From a checkpoint of a small segmentation model: held-out accuracy 99%, 195000 training examples.
Rows from block 8 of a small segmentation model, named by matrix and row number. Each number is 500 + 25 x the weight over its row's rms, rounded and kept within 0 to 999. All counts start at 0. Numbers have three digits each.
After each channel's rows are labels from the 100 images, of 14848, where the channel reaches its highest value: "responds to" is what is common among them. Only what is clearly more common there than usual is listed. The data: rendered scenes of coloured solids on a plain floor. In brackets: how many of the 100, against the usual share in percent.
# conv: 3x3 conv (model.enc.2.2.conv.weight, 128x128x3x3, each kernel summed), inputs 0-127

conv.87:490504483493501508506497504542512501516506484465486468500496500512530467505492499517486492504479462499497479501499476467489487508536479517505488508481504476502479477475491506497506522468496535490462506521483474498502461485469515494474499492482493479489501534472491482513481476471506510481513531626651523517475494498533474520494526512482506484502505489507494474529496506483484493494499
responds to: count: one (91 vs 19.6); light from the left (60 vs 24.4)

conv.62:470481466437482546451514436514494512472515527536490491490455543448483497433525505476488510498478520500490460510484527468452496487466482513461498482522474486456485483481499447490517499498490516511496482464513507505514489533532466448460503507460472507509534471473483484519512494479470491487490482520524499518536502488501465470503476505472497522509513472531515529514494511510523481502507
responds to: light from the left (77 vs 24.4)

conv.17:510546506503476465458483474488504491536506459513503470497495496503457460480490445458491522519496502462471491485525511487484522498494472463524466486495509489498506495481428519464466496480493515500502481533523501530507483494492512511507510481514447535444436489501446512529497478461473489470461504469495511469453512497518455484466469477507489472521492505524466494511458498497486491462491
responds to: tube (30 vs 12.1)

conv.96:494505492510486494480471450510525488490490493510502463499474477467449495479446482480493470489497474486486483487494547522525447467511521515441489492512503499487518472524509475514508464539495512480528508496523579507456491496533482491497519479505507497462466469494532502501501518455476489467450513461476482480500485489488483490483496492472484408507514521494496521485473550523465483503497
responds to: light from behind the camera (51 vs 24.9)

conv.40:454498441516504525450481460500531504524500499473511487493458531478487475498516488521503472512500497498528479463491540517470514461475545536498506545481505485489469519491462500464488514498491466465493487521494518453489474494466491472491453504516495534494457491473474489517504492508495523495489497508499497537487492444503518445491508544496532494482479471530546507449527561485509456511496
responds to: light from the left (68 vs 24.4)

conv.119:551446480494475449498534494504492544524469478469459470497496494507439498523465485440451538550469493494500514474527518487499513521512484489495523491480481507444495499473501491527472560492476504517494475502495482479500494492449491487505504491468453487519493490493507492502461490446488510457502477497503532511471491504508541505457510477494503458483523532504546512492463518504513520487508
responds to: count: five (44 vs 20.3)

conv.90:531520535462539489552464476492526495460492523489501530492503494478475490478517538498523464468528483504488519498515484528500553522504461483517532444459520508479495479480503491508505488476473507499468485461519524474502491493453465494481477480532486506492520520514538508430491471499506474469509516471485528487493504527513445476469496469483509538468492555491537525504501546484485472476510
responds to: light from the right (54 vs 25.4)

conv.105:533474472567503530443507481523486494473503519461484465502471472490526466502474529501476501460537503491528484518510506497493454486502461520509511484487504508475456508486489482483525490476467517549479513484519506490475540497461497527481484505520474484517501490498530455455490463467509507487488515497494517495483482498514470458467460475543477511523461473544507443512441472514516474488491
responds to: light from the left (61 vs 24.4)

conv.101:554516508508477487506519473467497480488466493522489513487524510467462529458447520500519556544487465546533476553476471476502504493488492524499468492487465478482481442547513464520522483463484498483506510504466492503484510500497486496484503506532539532479532472470521433515522519521475494509529459497506528492466446480498492506482521503521507542507514480501490477539506467507503477488487
responds to: cone (35 vs 12.2)

conv.116:514530488521512529505461460521520488503502506518510477519491479509455472526501531555502459474514512522460521525492535474519475452470482482482515460477517502513457470511475466477499487524449449474533478497449469459521475490468548465514498491508506470487529507570501475472525493488513502499490462483498484481472510496504489503544529494532473506473489468513466524503503513520502487479533
responds to: light from behind the scene (89 vs 25.3); disc (30 vs 12)

conv.48:532472515471474499528515514460526580519483454532512470466506523507483505496521435488510523483500471545504511479474471466475470485468507505496464512502487521480496465506499515489473555476512502497491503463506445462497464486460540470460530501512511477548544531518495494522534488475522498485483529503485480523511475504491480473511512456511528481473524515493485497482488544467493500494491
responds to: light from the right (59 vs 25.4)

conv.97:467491519499513483485492488511499524491503549495516495505528501517495520509497485494518485425473499509460542493482481455472475466513524522517484485476531470504485451511510472473496487510521461494450543501490456466528513482429495503478479479503472483481474519499445497453483462479493458509469523492488498484546497475500484509531537473487515490516551476475474480508481488464482469483534
responds to: light from behind the scene (87 vs 25.3)

conv.83:518502516481491494520505514504519452500500482521498516457501480511509506557480456466525483527521504533462514500484513525507480514499529513440510507488436511449474489498512484525524505480531510541503560498534470494467492497491493556497488511458427483497511472486487496512536496526474481494538507489472475514525450484512511463503500444490482506536507512513488509445509495491529509500540
responds to: light from behind the scene (56 vs 25.3)

conv.118:495557516462493496536460481489503517525458497494487498499481470524456488503500509510532480469432480493474523526516537497491519487549471492508499491488527526534490497508470478464491511504490450500544488489509515537561438471508523481509481495530467471485509527547497512493492498502469451505483515498493471491505456488500505501529514469461468494445521531513495481490527485466510468473489
responds to: light from behind the scene (71 vs 25.3)

conv.31:478493510491446509482504515499482495518551478497492505533496497521448485531520502509469483483495470464528501490488517548542497494491481526473486481526538539447492490510504457475483555504495503506484490471539523532477534481458499476511514501499441482498486502515466496496461545488509492497456522509477502435487502494454498543498477476522467493475465518455522544510490535492505495535514
responds to: count: five (52 vs 20.3)

conv.20:502514478520470489497547469490470521502518499432448478495510485505531498504498503514440504485462476536492467509509503476539482484495493508493468531503492441461492497461482494500477545502479535546492500532504504493475522495513443561532493499487505548521514499474485494537468449511517478525492525496498474500463504488492537519485465452491556494518486472468507494496494481499473480483502
responds to: light from the left (79 vs 24.4)

conv.42:498498494505500522489536453483534519486479503548470512499501515464456507455453492478497525522469509502498488470497510471491455508508503513499520515484481473497497460503505503501511466502511504487469475500491512479529473535554494522474469489538512527452472473451511560496511496477490478466489489497486479510477522488528535468568469484485472516481518465546516509453532534458462502469495
responds to: light from behind the camera (78 vs 24.9)

conv.13:549506499513471518491506471493503442503498453478476491484517489539485477533487479497517502482533483495494473497529506518496506519487427538505482474472484501480497534522496476478517531509497491450529483481466500508483447520518517531469480486511504499501493487541494505528527452474522535462529498507536492453457495512499495534460521480512472553468470485487486508463479476569502520490501
responds to: count: five (44 vs 20.3)

conv.57:500495474505493454523508533523513450502511455469478470518528525448500471520517497444486469513463474474501474456512514490483543477496537475516515493495497473480502494471487488491482540482511505521494469499492478539536520515505470509530470506495493506479491469487528521512459446479489496453519549502496492476513454503480510462470508491466497463488509465537543527474516518491475499437520
responds to: count: five (48 vs 20.3)

conv.66:484444510531487491459524492501511534473466469471493460521520478503488486471475459501527502507509476470476551477520522497481485514495472525511520556433483470533494533553468489459517490491501504491497495489492517522517476515481484488510472460512522519515490436509487473488512541525471509500494468509499477528500477477506508510532451530473442519514484518540509505477497490510547471509515
responds to: light from the right (62 vs 25.4)

conv.9:520488458507479503515485482505514472529514467511515494462494488527460517476453462506487535502539485482489447504518527460515488538451435504495494510533484480506477493551493511478461495505518520485493480520486515466489459478502504491475545478519518501468478503464531508515503471468476558475541494509480454510459478506503485496514478490519505543448451497513523482463497519526495512526480
responds to: light from behind the camera (58 vs 24.9); egg (29 vs 11.9)

conv.10:496488518562495505483505522500501500491509520515488474514492518492486518466470467479511515473453475501505536494457521466528489443470554539491482514515535482484493490464517484478505501496499466468471546491481462440517450537559473446501501510508499520511489502501491514531498471486478476464476491517512488487498462509506500502511491448534471480492476506507473504504519575496479467491485
responds to: light from behind the camera (85 vs 24.9)

conv.99:521492495478503496523484495496492478472507479440507527530484478449487503517489484529500483501463512507487537474480474461478493472529509516492548504476492462485521472474458487463497482484503465489462498488456457470539487483478511499497462474476539541470501469519488496487474510479525499480533519507522507515441488470529554516498511482517446495553521500519471523543517496499464466470495
responds to: light from behind the scene (81 vs 25.3)

conv.14:465477505531472488485546493463494527481466494513503501485481515463488458498503474493506497490474462499515519481504482507440531495545474481442526546457470473473535522486508509503551519490460502514479497467451487469487484514540482522473493515472468514487502492495479469485482536481438500497436474512498487493513515502497496484534421472506475484522481513514503498484497482480510530497497
responds to: star block (33 vs 11.7); jack (31 vs 11.9); cog (29 vs 11.8)

conv.39:490498487510492474502470483508537468479538490498467463494493514477433504474467466447493533489499487487471516523462483519524495442525511526493519536511497488484551492463496537506498529526513483477524506534484493465493491523525556439490482521500483503491482504508479561509497513476474477452448512495490487463513479454508486528500484464472504486478506496490490473469443494513481497506510
responds to: light from behind the camera (77 vs 24.9)

conv.54:495516516465507507505421461485497511509499522484495482507528542487468480455502528523562553483494524494492479476484468453450499485489547479508492518472482498463479477511465492475500496510499443481502517544510453481543477517474486495520482504483522501517519532512462502467513467463507486475499507483498527469509522471495514533481508460513495507510522503521469527523482511486478452456518
responds to: light from behind the scene (91 vs 25.3)

conv.3:499508500543470479485521513502477529509511508489474488513455492503462467480538436489517494480503483498533501485469492456507545468495458527536498498468517516468487492493475480514480493479521453505490493485472483477516467487493497508477459484496515545543491480513493491488461485456499475494490485517528509539500518472468467433477489497503488503471510493542457483514433474469532517450520
responds to: count: five (44 vs 20.3)

conv.77:483458463460500471497521484524488506512532522482509488459489462505483458467489493503476534545445459513527496513459497515477540479489527503483483535483478503515456496542501476482521491473490490509509523479549462415484504510498508492499528528501508497477522484499505516540506469527500478455513492494489494549525506473479516466495500470481527469502515513483535506498508466515445472472537
responds to: light from behind the scene (57 vs 25.3); spring (29 vs 11.8)

conv.85:495503482538482500545535472494488526489495517465486515525491486523514465466494491533495482491479480541487520528492487512516526497498478534448487476486510494498487501509484509529530507494472527551468546471520455476503529458486503526477505510485514493482514531463489480502462481543515515539528509482500529544526518515525493496500581565466488519476529508505504475546547511494488479460489
responds to: light from the left (84 vs 24.4); count: one (51 vs 19.6)

conv.79:523475470485482464548499516467471499530440480494517508482502504512519500503506507538512536496535516487541506475505458476456468497485507512513496557483465490551524522472491483479532533514465457506486475528514492522521509523493505487462512479480475541500500516512558448483486488503510487481556468498477507524517486484492491488502555502468468500530551473461471534505509489529521510489490
responds to: light from behind the scene (52 vs 25.3)

conv.29:500482498473459478495495470510499511474507443514471522498479491475448516514541507530526513517488456500523518503473429527513488524473483534529462482471488509487537507483458480468490530488500477487516470468514452499497475508516493501527508446466491493546530516512526500438501530517537509455517498503471498514460516537493501503481508481519458545483495514517503528523514484462486523468488
responds to: cone (29 vs 12.2)

conv.75:492485476458523507497492443516499471517495455487478496501462525500482512439539511488456457478483516460466463481521524537532482534495523469496492488517481485493517547500474476505477494508483552535517477487483489503501495499481490474493524497480539502472487535495484507482528465527499508487524484479492478458446536513461486499510542508460445514485506472495558520487458467511503513497517
responds to: light from the left (98 vs 24.4)

conv.52:464518509462528493515518493485532495492460470485523492471487495487453480464504486492536509467514522515512510491492510489481480496501452477516476506516466496485486467472488456500495522498483476443569528540504520528480482506487483492500514509452486495478474542474485502446489476467497482492463447497496446462475487507474507551468495459517535524490522495511475518516500463548512504471468
responds to: cog (36 vs 11.8)

conv.28:550459506508535553502562454468463518512488506530463501496476446509484518462504520488510483478501495486518496510447491483511463468483464502462526522458464537524504472485455547529490494499465433458502539504511486475499489511506514517498500462538492480502475492524474510480526505488509521505518522481492493491485502490486524477494501544503489539505489500529481491484459481496465497458519
responds to: cone (30 vs 12.2)

conv.37:495476479496486504461558505451482493490485463482505491518503505519484445480507490488493539516519522473516506507476526469465479468498490478533519554508502464501508538493451476505495517479502483466470472527501481459490453514519516515494482519487496511519467514524469482519537547474475546480499489485485489512440520477499476462453465490476508497493470499542502486503446447521530472492493
responds to: count: five (48 vs 20.3)

conv.82:481488526534504479528474482502498502496467497498489485495490526530437525483506487513546499518534499476492478518513464506519517531438510463440488435467452503524462478498480507480480495508494526449477456456524459486476452496516498487491492507480515498523489554479507501482477504489510517469511510502492499479470530508516515525494516531489521505488491498501519460472410479490491497478491
responds to: dome (32 vs 11.6)

conv.65:551486455496499477489511479537485528477506472509475495472510454477458480501490501459503472502490556486424500523511534502527496501527458515479515480466479476526486462506476486505489505503481540488517461489467518482499505487484499496491532517526514472498505481493512519491492487477480485448561458499481465482487494501505484486521466479473446478543514488514497506462442547514498487459492
responds to: spring (28 vs 11.8)

conv.115:469491527455503488525511512505497498443473465470503495499514501535489480513459481509502526538518449495496535520483511520477499492545528534528526520483493506479495506477472510477478457469465495514470494482540537496506472512487572479480521488486554514515455465495494487504538562499501476507544526496504530496488500489500488512491479513531486515519471490452494521448489452502532528529482
responds to: count: five (49 vs 20.3)

conv.98:444482515507468463488451453568504467522540511461469506509496469483474507525486530494463471429498534507462509477477479439520475493480487493467490481506471483498534501526513502462495518503482487498477507511523481479487460506494507491507525506509530499501505500500519537508482527500462480491500506506498498467438513503508477483570505451498486513481524534507509494462487523487475502474527
responds to: light from behind the camera (63 vs 24.9)

conv.35:457473487478491486443493534487510455509495490495505479492488469470500451536520491463473517511519471485546501463483487475492480438505489523514492516510532471525483514512483492511469520468491499504480481505458487493512501533520516515479508480447474519455473496476521504526473485459495527472495462530517449440495480480521493542499483528490516470502471486456503516483444501518541513471483
responds to: jack (38 vs 11.9); star block (33 vs 11.7); largest object: jack (25 vs 4.8)

conv.11:474511470533511498502516498492469492485533532484489501483481486481462484469470481508469509497526458484512523507478495459478489444462487516464546483503467473517514519527515518497501501521499470483506506482459478405515460481559525476505470511525518532475493481500542526542487482488511499469456475500514532498477495482502508467543474453511496531516491500495485475465469522495475461508499
responds to: light from behind the camera (97 vs 24.9)

conv.72:474477457491502475478522535514497504472465489416484525480516496504504449503496482492459484512520507502527504489483494499523498483469501520503517470527483494451500504464469526480471498466456510531492509527504491467492507496481482488509516544479531477468452478500504482506515502444528535519496555472482492514471512498494524519489525500518483485526497457467495525444460441534517473498537
responds to: light from the left (57 vs 24.4); jack (32 vs 11.9)

conv.76:502497465496463524452462540476522513501500454488471529505481505473503512476498508505475484529504527477517524490477503495551462478500482489483464508511499469428464464507495490477473534469489481500490493476488525569482498538457465468494491518473495508491484501522470488427497521494493519482476475487491489530445524474488522516491476471513489496531501481519520478522488490541536453483516
responds to: count: five (45 vs 20.3)

conv.121:484538462485482480483480484498494460500493520476506535492502469503474520502487495476481527463540525493489459506549465468492519575425490493509482466480515508522508498481506545508497506499472496492516507522493471489477507476551474526460477498498490453537508515521536515508415479471476498485495521507499501528489473519482487501509558475498501522535494491493492487502462515535478470473476
responds to: bowl (30 vs 11.8)

conv.69:468481503502502503449516493483501496476437473499521497499501483503501467493515483489497497465535494491539541525511503495482470481529483491514513520479529515476500508479469489485538496496458470513492482465531519545502498520514473490487472499477483531484479493512471502544457548516516459479510502513503532497470439499490458462538482502506455494533429504511485498487485557482561480501459
responds to: egg (34 vs 11.9)

conv.50:496479481457469473490477495500535534464468465461482486483524539481444456480536478457506521503491521517500515510528491463467502469507491501544484533451536505483489495520504491498504487514493464470492516488470459521498503534479480505480502529431526503509464481449496506517480514491483509451506542488494498489512529497505509453487496487496455463498502469534526543485494457485508538480508
responds to: count: five (43 vs 20.3); jack (30 vs 11.9)

conv.8:467522506506456502469475545510496527491461464508500504491500487473491473507470473504475533529461518512503483497453541487491483502474471497555563562541492496486487532474457493502458498492519486536495508507491489497519449509528484508538511475515490509458454455478499529539503484458503492506481500507520500470469472517491485483500457473488510470489529514501487454452504491482474478472514
responds to: light from the right (53 vs 25.4)

conv.106:499535486516554513462506525508455505509508570515509527478482474504519478490486512509484475488486544505477509496524506501508526427524499518503495486520481470488519513501491505500521489541528488500556462564493508491480479441458479516478501537522490486494480457528504515479472472523485483482490475511479518525473467481522505481513487508490464538520486450507493465522514447497544510482465
responds to: light from behind the scene (56 vs 25.3)

conv.41:523516476523491482458490514520537471503520471497492503495482509511464518508475493492476467495525502512493513439474490538490505456509523575470537522526514509501499487492472504510528512508517531470481498477514466437512475528500499484471489515503490513509448475477481508518494532455481548508471522498497499499499466461503506479454492495444441442527463501499477475485491514493485504552480
responds to: light from the left (52 vs 24.4)

conv.60:487512482492453492477483464520500466496546521476484520489482505455506506514473477462478528560508510456491489495466519450531463457479506541527479478505502494465495486520490541483478553463491515471514497477501500431493475516445496478462491504477508497469461478498542469517509471509527498528493519498487476502493513475474508454519486493519501493521483531490515476455466476542504515513487
responds to: light from behind the camera (61 vs 24.9)

conv.4:543498453475463480488484463501503497463511487504496506493476506507490478508485508469490467547519468512523498496500518489504474507480491483465460495464504481510447488549513467512509537511489511464478510489473490444508517534510478494486461533497486517438473550470545499514500463468519504449432512500496492467515488467471515487504517495535505466481451498477505462471447506493509502498506
responds to: egg (33 vs 11.9)

conv.46:503490478481445507502499487562515513498504497478518523512473497462474480512532450496482496533480526495509492505526500471515494538463436461478487504489497508482508466548512478467477465476475531513508502500505469529482469465483507504518453491523509510498556503487499500488496498521508482469525465496507480500520519503489494523494495479479433495495541573544475526468482525499447512458504
responds to: light from the right (68 vs 25.4)